A small contrastive image-text model, trained from scratch: batches of 128.
Rows from block 3 of the image encoder of a small contrastive image-text model, named by matrix and row number. Rows with one number belong to one neuron. Each number is 200 + 20 x the weight over its row's rms, rounded and kept within 0 to 999. All counts start at 0.
After each neuron's rows are labels from the 100 images, of 14976, where the neuron reaches its largest size: "responds to" is what is common among them; "patch colour" is the nearest of a few named colours to the mean colour under the peak. Only what is clearly more common there than usual is listed. The data: views of escape-time and Newton fractals.
# u: gMLP up (value half) (encoder.blocks.3.mixer.u.weight, 320x160), inputs 0-159
# v: gMLP up (gate half) (encoder.blocks.3.mixer.v.weight, 320x160), inputs 0-159
# out: gMLP down (encoder.blocks.3.mixer.out.weight, 160x320, transposed), outputs 0-159

u.270,210,185,201,206,187,186,218,228,228,185,215,201,208,191,187,211,205,208,212,186,189,208,209,206,212,192,196,200,210,210,164,210,221,195,153,220,204,186,223,175,251,218,264,207,179,206,172,231,173,228,175,239,230,186,210,189,175,168,206,168,210,174,205,202,213,196,143,204,207,193,176,193,203,200,217,215,193,157,200,167,214,194,203,185,205,194,196,193,224,198,181,189,173,198,218,192,186,212,217,208,224,187,200,208,204,203,219,176,209,245,208,193,187,157,190,171,235,207,205,184,158,183,161,175,220,199,191,188,224,183,187,228,206,189,256,212,207,210,200,190,198,212,207,178,186,207,175,213,240,185,186,207,185,208,218,217,174,211,208,211
v.270,199,195,190,230,198,188,186,218,190,155,202,217,213,168,206,206,192,210,226,183,222,201,163,176,172,196,207,172,189,219,160,192,195,195,173,181,187,218,156,211,194,218,201,211,199,194,216,189,172,217,180,202,250,194,194,179,209,190,203,226,203,173,190,204,221,206,207,210,175,195,212,168,232,205,178,192,208,166,198,183,236,187,234,202,187,198,205,186,155,214,200,187,203,214,189,203,211,215,221,208,237,176,208,245,192,227,211,205,175,221,195,215,198,219,231,218,202,197,217,195,171,183,189,213,225,210,187,216,188,185,212,204,220,201,229,233,237,204,179,203,228,228,180,173,201,178,197,203,224,187,224,223,160,226,242,247,179,199,185,164
out.270,239,169,196,233,224,197,205,159,195,266,182,202,185,189,215,196,214,200,201,221,224,238,219,239,197,169,222,237,213,202,218,211,212,190,214,240,207,186,239,239,180,205,220,179,186,223,195,184,214,200,219,204,183,220,207,200,214,197,207,215,192,177,204,199,196,195,186,207,224,202,194,219,180,201,211,229,222,218,205,214,178,209,178,157,212,193,202,205,237,172,181,215,189,198,170,189,187,212,190,187,165,196,214,179,172,191,210,187,224,183,186,194,198,227,184,168,196,213,201,187,216,190,173,210,201,201,206,175,210,198,191,189,236,210,129,192,193,206,190,215,191,180,182,216,203,189,193,200,196,181,206,186,220,166,160,154,188,188,220,188
responds to: Julia set
patch colour: black

u.254,176,242,168,218,217,213,214,198,204,185,204,193,195,185,222,223,204,203,223,190,174,193,200,209,212,206,207,241,199,218,202,213,208,205,209,210,205,200,211,213,153,165,205,193,186,225,189,222,207,202,184,216,177,233,175,191,174,166,201,189,216,165,205,254,211,206,177,210,166,199,176,228,182,178,222,217,180,175,190,210,196,204,169,196,224,165,198,217,213,169,188,198,165,201,189,189,169,187,209,218,190,194,214,192,226,183,186,178,176,199,216,190,214,191,204,200,172,203,215,207,229,164,169,200,225,238,206,194,252,178,210,249,175,187,195,241,222,195,226,195,180,208,245,210,215,160,215,203,211,235,205,187,205,191,186,199,179,197,192,213
v.254,212,213,194,195,174,166,201,221,219,192,177,244,215,169,191,196,198,241,195,160,190,219,190,187,228,227,163,163,203,201,179,204,217,205,161,188,192,217,164,222,199,232,204,211,182,221,198,183,196,206,199,189,230,233,227,226,188,220,192,202,188,211,211,186,189,204,209,192,212,207,203,205,206,186,162,201,210,190,187,208,215,182,235,217,173,191,212,189,194,227,209,184,202,165,208,189,197,213,174,150,235,179,162,218,210,208,213,178,201,195,176,207,215,199,182,236,178,216,179,215,193,218,188,193,203,193,207,229,176,203,210,178,199,207,236,199,180,193,192,201,249,197,187,201,214,224,181,151,193,178,200,226,163,218,217,228,191,239,169,192
out.254,216,205,196,162,186,160,171,198,162,168,193,198,212,191,214,202,254,194,187,207,225,214,189,169,190,250,186,195,197,176,208,180,180,168,234,173,223,236,184,205,223,223,186,229,189,201,190,208,220,197,206,176,180,176,185,213,233,225,199,206,181,211,192,183,185,226,213,191,206,180,199,211,178,206,161,216,202,193,191,191,188,180,230,191,188,202,165,195,203,214,219,223,211,173,186,203,196,185,191,205,176,190,161,216,201,213,211,223,201,205,201,192,219,186,214,233,224,178,222,215,163,234,219,208,190,205,223,222,198,207,233,177,197,191,228,134,186,192,198,211,231,195,185,216,213,226,195,221,187,231,197,231,207,205,221,220,195,183,177,180
responds to: dark; Newton basins of five roots
patch colour: black

u.136,197,203,217,197,213,206,212,210,224,189,213,191,207,196,217,164,192,198,195,205,189,164,212,218,224,203,211,205,212,219,169,231,215,213,174,186,216,165,237,182,222,187,229,209,222,210,165,221,237,225,206,218,224,183,205,200,200,168,187,164,179,200,200,194,204,200,116,198,190,221,174,189,165,191,218,211,165,198,202,172,218,191,213,202,212,204,215,192,222,222,195,179,186,215,192,184,168,197,210,205,232,199,215,188,224,176,190,171,212,196,226,193,170,201,184,202,191,238,168,187,198,203,154,173,174,185,180,201,238,198,216,242,217,193,227,197,193,184,195,188,195,209,196,194,196,196,162,191,223,197,234,193,210,198,230,184,166,228,203,223
v.136,179,203,198,215,189,181,200,211,200,227,211,221,224,172,234,225,207,220,234,185,180,209,186,206,188,181,190,218,213,204,228,206,217,183,203,210,180,205,177,188,169,227,194,201,168,211,204,146,187,190,191,212,166,219,194,156,183,163,182,222,239,177,177,210,223,180,224,226,164,181,215,219,230,177,194,190,195,179,173,231,230,226,175,219,206,185,202,230,194,206,201,197,214,181,200,199,209,201,206,206,182,172,212,181,158,202,199,201,179,187,201,225,229,196,210,173,181,175,194,227,209,164,204,220,238,198,209,200,202,213,174,213,173,155,196,199,214,202,229,207,219,174,235,222,197,186,206,201,198,188,192,183,211,250,167,198,214,198,218,222
out.136,211,194,220,200,210,216,266,198,216,210,181,208,185,222,198,218,220,199,219,153,198,167,193,207,209,221,209,210,195,207,232,196,185,219,209,225,210,195,196,186,211,195,216,207,192,184,216,187,164,210,207,193,267,224,193,221,194,162,222,173,215,182,184,227,194,211,181,197,184,195,193,183,213,223,201,194,158,185,228,193,193,151,230,177,194,205,199,196,222,176,197,193,207,197,199,202,224,192,220,222,209,209,212,222,193,215,226,179,214,212,228,158,233,163,188,196,200,175,180,184,164,182,191,215,259,178,206,167,179,192,207,217,158,199,187,227,186,210,199,172,214,191,211,205,215,216,198,175,193,197,182,222,180,189,200,231,186,200,180,180
responds to: Julia set; cubic Julia set
patch colour: black

u.43,190,197,202,175,233,214,194,243,200,158,217,225,207,187,216,184,187,205,206,184,217,174,230,232,200,210,178,203,193,222,177,221,213,187,192,210,180,190,207,190,234,205,217,209,215,241,197,194,182,171,164,190,216,172,207,204,193,189,202,224,192,187,201,197,206,187,204,190,182,206,203,165,206,196,183,210,226,191,192,179,232,147,221,214,214,185,210,203,180,234,210,183,178,181,192,170,221,217,208,161,219,193,219,201,223,235,197,194,164,195,178,214,193,161,218,185,202,215,209,188,175,177,205,192,202,231,217,183,195,190,195,219,163,214,212,236,196,147,196,194,212,200,247,193,182,165,195,175,225,207,189,201,168,222,172,228,171,205,179,232
v.43,184,244,180,200,187,231,207,197,190,189,225,205,201,199,222,230,195,200,229,174,196,199,178,197,199,206,188,239,188,205,232,202,216,199,222,217,176,203,186,171,203,173,196,194,189,200,182,190,185,203,198,178,177,217,173,180,193,171,205,215,236,181,169,253,210,197,204,208,167,170,201,185,208,183,215,188,186,192,183,208,212,206,156,198,214,190,184,232,195,184,205,202,155,215,190,208,207,166,215,230,191,224,236,193,175,203,200,190,173,202,198,206,208,170,243,199,183,167,207,212,229,163,178,215,227,221,207,213,221,208,199,238,161,176,188,175,215,223,205,206,195,197,244,220,214,188,201,230,205,229,194,172,217,228,155,222,209,183,212,191
out.43,209,152,171,201,191,222,202,215,191,194,199,181,167,224,157,197,182,221,221,234,177,225,206,205,198,187,173,180,199,209,210,189,188,182,194,185,215,209,176,201,197,193,228,181,211,160,172,213,247,208,194,197,191,188,180,182,218,155,230,176,238,209,201,171,219,186,170,224,213,186,159,212,198,185,240,215,187,187,170,235,209,236,194,201,193,202,194,193,198,191,203,208,223,207,220,199,161,201,218,239,186,224,174,210,196,181,182,172,188,207,202,212,180,182,224,202,186,217,199,198,234,179,166,206,182,201,180,228,194,217,202,206,211,173,247,174,232,214,193,198,205,214,197,205,206,190,204,203,192,223,222,215,194,208,228,235,220,206,236,173
responds to: Julia set; cubic Julia set
patch colour: black

u.139,241,193,176,216,221,215,227,215,229,195,192,223,188,217,207,182,158,199,198,190,205,181,202,226,210,202,188,211,178,199,203,260,228,207,159,263,200,204,208,230,197,222,210,193,220,209,143,207,226,220,209,179,220,200,219,186,206,192,205,195,196,180,221,200,212,168,178,207,182,209,180,210,186,180,193,201,200,201,181,168,222,195,218,224,226,175,206,207,199,199,194,163,197,188,193,185,206,228,201,168,226,216,200,209,195,192,211,175,187,195,201,213,171,198,188,210,193,214,203,222,196,193,170,186,213,224,178,173,217,218,201,208,210,193,184,205,211,197,163,197,218,204,201,206,209,197,141,181,229,189,220,184,169,221,161,183,150,227,226,171
v.139,219,205,217,184,221,189,177,234,192,164,173,198,201,171,204,163,218,187,166,208,193,206,232,216,224,232,208,208,210,202,186,200,192,211,224,186,195,200,194,184,201,247,182,220,225,224,225,196,217,180,197,208,191,222,210,232,191,227,186,185,184,204,174,183,169,214,206,209,219,199,186,207,198,203,163,202,211,219,193,201,195,174,229,210,186,201,216,194,200,208,211,204,195,178,189,200,231,216,180,156,199,173,143,205,253,207,193,193,211,219,177,168,190,158,197,210,207,225,201,209,200,224,211,195,182,198,233,205,194,212,227,196,159,196,179,193,178,154,210,214,206,207,209,214,193,221,202,158,184,234,168,217,173,170,166,208,211,215,157,204
out.139,207,184,233,216,210,240,233,216,209,180,192,197,219,230,200,200,169,188,215,197,202,218,190,185,169,210,182,188,162,183,165,180,199,246,175,209,196,212,183,207,188,228,176,199,202,199,211,181,177,231,160,224,242,208,245,202,169,207,203,210,207,186,224,179,223,195,207,192,199,216,237,152,225,191,197,191,197,201,212,174,209,208,196,192,200,217,211,197,212,183,173,187,159,197,191,208,205,214,216,167,223,193,218,231,148,197,214,217,216,218,215,189,213,207,192,195,200,219,198,201,222,194,202,179,237,221,171,212,214,211,184,200,178,205,202,190,198,242,161,185,190,233,213,184,170,224,189,227,201,163,196,215,174,215,179,179,175,187,204,177
responds to: dark; sine Julia set
patch colour: black

u.66,200,219,171,183,234,187,208,183,191,175,171,214,197,196,227,216,201,203,220,149,199,183,188,193,213,179,213,220,213,208,196,224,223,182,195,225,227,217,180,222,214,177,203,176,189,228,172,208,208,214,202,198,180,204,200,170,189,161,227,188,199,160,206,235,188,203,162,224,193,181,175,237,187,180,209,189,195,167,212,204,203,176,217,202,234,162,190,206,215,205,157,187,182,176,201,184,175,180,204,202,190,192,192,211,203,195,235,184,199,178,240,211,185,202,215,205,188,201,203,225,189,169,158,203,212,245,198,216,229,193,222,255,191,186,183,186,222,210,198,219,223,191,220,192,230,173,176,194,225,225,229,192,225,220,178,206,191,209,176,208
v.66,218,181,202,181,220,193,175,226,186,152,175,204,184,191,204,170,210,215,172,180,205,220,224,189,226,221,202,191,195,189,197,172,198,209,221,184,192,211,199,191,206,246,191,234,201,206,206,202,226,194,221,172,182,241,188,230,215,241,199,200,212,227,156,192,177,217,223,183,231,198,195,195,197,199,171,187,209,225,191,216,201,173,229,196,170,222,192,188,197,207,223,226,194,196,183,189,203,197,179,166,172,198,173,193,220,218,187,187,199,218,173,180,236,171,198,216,227,191,191,210,211,225,200,206,199,206,219,229,184,214,216,179,150,222,154,194,166,182,189,211,229,199,212,219,203,220,186,198,174,225,162,223,183,187,163,227,207,212,170,187
out.66,139,208,217,200,189,185,198,213,204,212,218,204,210,201,180,224,213,175,220,235,190,205,167,167,181,181,225,187,232,203,178,169,168,196,184,165,207,203,174,189,215,201,179,209,178,209,239,203,196,200,198,224,241,180,200,188,196,183,197,204,190,212,229,168,222,205,211,187,176,208,234,166,206,212,179,191,174,196,220,207,217,225,177,192,162,215,203,186,194,216,198,217,179,206,241,218,179,209,213,192,204,192,208,193,178,177,189,235,185,211,200,216,228,255,198,238,169,195,202,168,201,201,205,220,226,195,177,219,175,174,198,188,189,214,245,219,196,233,192,197,192,224,213,188,184,199,219,221,181,158,203,202,196,183,232,181,208,177,181,203
responds to: cool; dark; tricorn
patch colour: black

u.142,212,230,181,199,199,180,201,197,215,199,167,217,166,210,214,177,188,210,217,179,198,189,203,200,230,198,183,203,203,189,196,241,222,181,174,222,184,227,193,213,223,196,251,196,200,193,158,198,233,213,238,194,182,228,212,187,194,173,235,190,215,192,211,212,197,186,154,229,193,178,155,223,172,176,199,214,192,177,190,210,212,204,215,218,214,181,188,208,191,172,184,172,224,205,192,205,164,178,190,196,190,216,198,223,195,200,212,167,193,196,196,228,199,196,220,209,207,209,215,225,183,180,142,204,177,232,175,204,188,226,189,214,194,196,182,181,193,209,185,212,226,175,207,191,246,210,148,191,227,186,209,173,207,242,187,209,166,216,212,191
v.142,178,195,192,202,156,197,197,248,177,197,211,210,222,196,205,248,181,200,215,236,219,249,187,186,174,210,186,177,181,204,220,177,200,208,206,192,160,210,157,189,222,221,182,226,182,216,231,177,158,186,164,190,224,201,210,189,164,206,190,237,202,197,184,190,209,211,223,192,200,182,225,179,243,202,187,202,225,183,170,201,204,172,200,205,180,205,196,194,184,207,214,210,191,199,219,206,226,206,214,180,215,193,204,232,184,233,206,203,178,232,165,190,233,174,224,204,240,177,213,178,199,196,219,214,204,218,216,220,184,198,184,190,177,209,232,213,205,188,210,200,206,203,211,206,178,187,220,214,194,179,174,220,159,212,183,238,197,176,176,191
out.142,218,161,182,182,218,222,197,212,207,168,216,210,168,206,193,199,205,240,235,192,231,243,216,200,165,212,200,199,157,182,224,196,225,214,212,223,200,193,213,200,186,217,221,203,225,200,185,182,196,216,169,168,174,215,212,185,187,155,195,230,200,183,218,212,189,201,201,210,201,219,218,168,202,186,242,204,207,193,160,208,242,212,233,185,224,179,211,213,212,182,189,196,200,191,222,168,171,206,206,197,169,210,191,223,212,214,214,167,174,144,201,215,226,189,197,187,231,201,177,212,200,193,190,186,174,216,227,222,171,235,170,197,212,190,200,191,213,205,191,186,214,194,229,189,165,210,159,188,202,189,219,185,199,228,188,203,181,194,225,195
responds to: Julia set; cubic Julia set
patch colour: black

u.251,204,194,206,214,219,193,225,216,211,203,174,216,161,175,217,202,196,219,209,175,218,175,211,198,222,192,212,222,214,185,223,224,216,207,164,230,200,212,208,213,202,209,230,195,185,223,161,214,231,211,233,213,171,220,208,187,182,170,220,186,230,175,228,215,204,199,145,242,171,186,156,218,178,194,206,188,171,184,190,214,212,210,220,196,206,164,207,233,206,173,188,156,231,197,185,218,172,208,206,181,201,197,194,217,205,189,213,168,182,206,218,227,175,190,200,203,189,205,213,213,204,179,153,199,202,226,196,212,205,226,204,234,190,181,206,214,226,177,182,205,221,183,233,184,205,205,156,165,223,187,199,168,200,226,190,203,175,213,190,208
v.251,183,192,177,216,167,205,183,229,173,181,214,203,216,206,198,222,169,204,219,232,184,228,151,178,165,202,192,190,186,219,216,169,195,201,218,176,167,234,152,182,207,209,178,224,220,188,211,193,175,183,180,182,211,198,209,187,207,199,212,231,216,213,188,206,213,206,228,172,215,184,233,171,239,203,182,196,222,200,174,193,207,195,162,206,193,222,187,191,158,195,217,231,209,218,187,186,228,199,194,213,191,192,214,232,190,225,184,215,193,236,162,196,223,221,240,203,240,176,221,190,225,187,211,224,215,231,197,211,183,192,198,194,197,185,215,198,201,194,207,224,219,224,202,208,180,193,230,205,177,202,167,218,163,210,210,216,208,168,202,166
out.251,223,173,190,170,226,206,188,177,197,154,185,235,185,202,204,191,216,229,217,204,237,231,200,243,165,230,173,191,181,188,228,190,208,181,200,224,181,209,235,198,187,226,248,219,224,219,195,172,209,219,183,159,181,197,198,189,210,182,204,229,202,192,182,221,185,209,218,216,194,202,193,202,196,211,238,222,229,195,189,199,232,178,207,186,205,203,191,216,215,211,192,184,195,208,199,185,194,203,201,202,164,202,196,221,197,231,200,194,178,127,191,204,210,152,222,169,230,205,198,200,207,187,199,212,209,207,243,187,186,206,172,182,228,207,189,163,228,191,171,191,209,196,223,168,198,199,177,184,212,195,215,202,205,230,194,203,193,178,210,175
responds to: Julia set; cubic Julia set
patch colour: black

u.256,198,182,188,197,209,207,206,237,214,171,218,221,205,187,209,206,176,202,210,179,221,183,220,229,198,208,164,214,204,227,192,220,224,188,185,224,174,187,203,190,234,216,220,215,198,244,195,183,176,171,161,202,214,175,190,185,177,175,193,208,188,177,201,201,201,180,208,212,181,202,202,151,222,198,183,221,236,168,188,172,218,164,211,216,216,192,194,203,190,228,211,187,178,178,194,181,220,219,201,185,242,197,218,199,210,226,197,197,162,198,168,189,193,149,208,181,221,198,217,197,173,166,224,186,220,217,214,185,210,177,186,220,168,209,237,231,185,177,199,205,207,197,241,200,194,177,189,184,231,203,184,190,171,223,174,224,164,216,181,218
v.256,193,259,189,174,186,202,213,186,183,184,206,223,184,192,222,228,209,226,221,166,201,222,185,175,203,209,202,222,202,184,230,208,214,192,206,196,198,238,189,190,194,150,200,172,163,201,177,203,196,216,197,181,157,234,182,186,211,174,215,193,229,178,196,268,202,203,194,208,178,181,188,222,193,186,212,194,178,181,193,210,201,204,181,172,218,167,176,229,212,161,183,204,152,195,216,195,178,159,205,220,191,199,214,211,195,198,220,189,173,193,226,209,223,211,213,223,175,166,208,208,202,178,178,224,208,228,218,221,207,225,219,224,177,180,194,191,205,211,216,197,205,185,232,212,207,192,202,237,207,244,191,187,202,199,181,190,198,190,198,174
out.256,198,171,148,201,215,204,191,211,184,188,211,183,168,207,178,202,175,221,232,209,194,202,214,212,186,197,176,191,194,217,203,205,190,176,189,211,207,217,164,205,183,198,220,189,215,184,166,197,233,201,176,214,191,177,179,165,217,151,213,183,221,188,198,184,241,183,181,237,198,184,164,213,219,185,218,221,201,174,177,226,207,222,204,210,196,176,209,199,189,171,200,188,203,202,216,193,172,210,221,222,205,218,172,205,203,187,193,179,172,191,181,202,183,189,239,203,182,225,202,221,223,182,176,208,178,202,191,229,193,205,199,220,196,163,249,187,256,214,191,199,203,234,202,213,206,176,191,187,213,233,247,225,191,214,219,253,203,205,224,191
responds to: Julia set
patch colour: black

u.88,213,184,182,209,241,208,203,242,192,189,213,199,198,179,217,196,158,214,209,205,193,168,214,216,202,221,188,230,218,213,195,214,230,206,189,230,178,195,218,189,188,211,208,214,200,244,179,183,195,175,179,221,201,179,202,193,166,167,200,197,199,182,190,231,211,193,185,221,188,183,191,200,207,197,186,209,214,173,193,179,211,172,203,212,220,176,191,228,203,199,189,194,179,192,199,183,214,204,205,186,232,197,215,209,214,201,190,168,169,223,177,190,181,146,190,161,219,205,224,217,211,173,201,194,204,233,205,189,204,186,203,240,143,188,232,243,191,168,208,221,204,222,245,197,192,176,180,153,199,204,187,207,160,234,169,211,172,198,194,210
v.88,185,231,181,176,176,229,218,207,196,178,216,215,198,210,208,232,214,242,229,188,167,228,190,168,199,209,195,221,202,188,212,196,238,229,213,196,197,215,186,172,212,172,202,186,181,191,187,214,194,195,191,181,176,223,198,188,193,161,224,203,232,177,199,262,187,203,196,198,203,195,197,202,193,177,230,199,164,184,159,209,215,191,180,189,215,184,183,227,213,195,195,203,148,207,226,168,184,176,203,216,188,225,234,211,215,187,198,179,173,208,230,212,226,186,219,218,179,179,214,206,224,164,176,201,230,236,210,219,209,225,193,230,153,181,204,198,192,211,221,185,226,196,228,203,193,198,209,228,194,214,173,184,183,202,170,186,207,184,206,186
out.88,176,189,175,189,204,191,191,206,173,196,209,190,219,194,185,231,174,202,249,202,189,217,195,218,190,191,149,183,207,203,211,179,177,169,205,191,200,221,146,206,195,199,192,201,222,182,205,182,216,191,174,199,196,166,200,156,198,149,210,202,212,198,200,192,238,184,215,235,208,178,191,216,227,205,199,222,199,166,190,211,222,198,202,227,190,186,179,216,181,179,194,206,189,195,221,203,189,204,229,223,204,221,193,193,188,181,193,197,174,216,171,204,197,177,250,179,166,203,208,220,214,178,210,220,206,199,210,213,179,197,185,198,198,173,245,193,248,204,199,193,218,189,216,218,209,191,225,196,193,218,202,235,185,241,223,253,240,166,217,207
responds to: Julia set
patch colour: black

u.100,197,215,171,209,190,195,217,211,221,210,189,237,158,208,190,224,183,242,223,196,197,211,213,194,246,220,172,214,201,183,212,221,216,198,159,218,209,225,204,187,183,196,223,169,183,205,149,240,210,186,189,188,169,212,184,195,190,157,216,176,222,179,228,231,190,189,174,238,179,196,189,208,179,200,199,200,203,174,194,199,231,183,199,209,186,160,197,236,207,149,201,165,199,190,207,192,187,202,187,201,228,220,195,215,202,189,210,172,178,205,206,221,194,187,207,200,194,200,215,198,227,159,163,191,201,221,217,208,190,206,205,210,175,187,232,223,220,204,193,195,219,198,244,182,206,200,162,193,216,192,222,196,179,226,163,177,191,198,192,175
v.100,228,199,222,211,241,214,190,213,208,178,192,182,198,193,216,156,243,171,161,192,208,181,245,204,213,211,243,212,206,197,170,183,186,225,224,193,184,188,228,180,235,213,189,214,238,197,218,219,211,202,209,203,222,189,220,225,204,235,198,185,179,207,158,184,171,221,179,188,210,203,181,164,194,221,194,168,170,228,216,164,188,170,208,189,193,223,214,188,208,241,198,205,181,205,185,182,232,200,185,209,223,187,172,194,239,192,196,198,228,220,227,170,164,171,196,214,188,224,193,210,177,232,224,188,188,195,206,192,220,188,220,201,186,207,196,190,188,185,181,196,208,203,179,187,185,222,208,196,189,227,180,199,174,178,180,216,237,211,194,192
out.100,195,179,183,238,199,185,189,203,181,199,190,185,200,234,186,213,159,166,203,250,188,204,165,173,185,197,233,192,201,213,158,184,194,188,174,178,201,211,146,198,201,218,194,195,190,205,192,236,218,206,208,211,240,178,185,184,204,192,211,209,192,215,228,177,225,186,208,189,229,212,222,193,209,204,195,186,199,205,202,160,190,232,169,183,208,221,187,174,203,200,185,214,179,223,195,208,194,201,209,204,192,209,207,203,200,167,177,217,216,208,188,230,192,260,216,253,232,197,210,193,183,195,203,199,181,227,173,230,196,176,187,191,216,194,214,158,191,213,196,209,195,252,184,182,187,206,208,251,199,205,206,202,206,191,220,186,172,178,221,175
responds to: cool
patch colour: cyan

u.145,212,241,173,202,192,178,219,196,240,201,188,213,181,179,213,214,199,223,217,192,205,201,189,189,202,185,184,233,232,185,234,234,226,178,180,232,204,209,204,220,202,200,233,194,143,200,158,186,228,191,216,183,176,183,177,176,182,162,205,215,215,202,200,227,192,177,176,234,184,160,188,225,199,177,220,246,193,172,175,217,240,222,172,191,226,166,195,240,204,176,194,196,193,187,210,207,170,195,204,220,207,213,203,197,184,172,229,181,176,204,201,224,191,184,197,188,189,189,206,225,195,179,172,216,233,210,207,195,193,204,205,209,174,170,226,200,207,216,214,220,209,177,218,200,212,204,164,207,195,208,219,180,214,228,191,206,201,225,190,178
v.145,192,171,172,210,187,196,171,208,189,189,218,240,207,203,204,212,173,234,208,172,183,204,159,175,178,217,185,165,176,218,194,177,204,177,175,180,191,203,157,157,184,211,194,221,183,196,220,184,182,219,197,175,242,161,174,173,200,194,203,225,189,200,192,187,232,208,243,179,216,208,237,192,228,207,185,179,213,186,185,195,238,189,201,217,189,222,176,192,165,213,221,207,204,210,217,181,220,204,190,198,205,186,230,228,190,225,196,219,179,217,194,201,218,239,239,216,222,175,200,203,172,183,214,213,240,221,200,208,157,201,204,194,210,197,216,211,210,200,181,203,203,212,195,198,181,189,198,212,185,190,187,217,150,232,235,189,202,189,214,183
out.145,213,151,153,209,207,232,201,197,201,220,192,218,169,184,205,205,202,255,232,183,205,190,214,217,196,196,204,208,168,213,206,210,237,201,188,239,184,211,212,211,185,174,260,200,220,204,173,205,196,223,177,211,193,221,183,198,171,186,226,207,222,165,195,250,201,205,198,222,191,205,192,196,180,169,233,187,218,182,183,203,204,185,164,197,203,186,195,230,225,197,190,185,201,213,189,185,208,207,191,225,177,202,207,221,220,211,225,147,214,174,214,202,187,150,213,178,203,211,222,205,238,161,176,200,201,209,197,184,191,202,185,198,212,201,171,208,205,222,219,202,188,206,219,158,208,174,175,168,210,194,228,191,215,191,198,191,173,200,218,210
responds to: dark
patch colour: black

u.192,219,192,191,218,214,198,217,210,228,204,187,216,197,196,213,178,185,211,199,167,188,166,241,225,241,197,177,210,183,202,188,239,232,203,161,237,207,215,210,200,213,223,237,182,203,219,171,215,221,210,185,214,222,203,239,195,177,181,207,177,199,166,217,193,207,181,163,223,191,189,164,224,179,186,209,207,192,173,196,174,224,193,229,233,203,148,189,202,212,214,185,171,190,185,194,181,209,209,197,166,243,193,197,193,197,184,210,184,190,223,202,212,172,166,207,187,173,235,219,212,188,183,169,175,222,227,180,192,225,210,200,221,184,189,190,214,220,213,180,183,215,198,183,198,217,198,159,166,226,191,211,200,185,219,192,221,181,227,204,216
v.192,209,178,211,195,204,172,217,194,201,213,166,195,169,188,175,181,206,185,166,209,221,214,254,225,240,180,192,209,200,184,217,194,183,217,215,211,204,213,220,214,184,224,189,201,185,208,198,213,229,221,223,182,178,236,201,241,211,243,189,163,174,223,213,172,178,215,204,197,235,184,164,235,175,218,184,209,213,214,206,222,168,215,250,198,166,193,192,196,227,174,197,200,216,196,210,224,212,211,188,158,192,210,186,185,211,180,187,206,198,173,181,177,214,187,171,206,203,212,202,186,229,239,204,193,166,182,213,188,197,203,228,172,192,222,153,222,165,213,199,216,184,194,210,219,217,224,178,180,189,195,213,217,206,174,195,188,214,202,186,201
out.192,197,182,213,221,191,217,177,234,204,171,216,184,217,198,221,205,160,143,189,233,199,193,201,202,174,191,223,222,222,215,174,196,195,223,196,211,183,192,157,193,210,242,163,206,197,211,217,190,194,183,178,231,236,183,202,177,181,201,175,215,197,186,194,175,217,192,222,214,204,197,213,161,236,196,176,175,208,208,196,184,205,216,173,217,215,194,216,192,175,186,193,210,156,197,189,213,230,224,202,178,222,202,210,176,178,177,219,227,208,247,170,203,193,227,203,223,188,177,175,190,219,176,234,186,232,203,190,228,202,176,183,219,175,187,217,198,220,207,195,216,174,231,218,194,163,201,216,230,216,198,190,226,190,173,183,233,205,204,189,194
responds to: dark
patch colour: black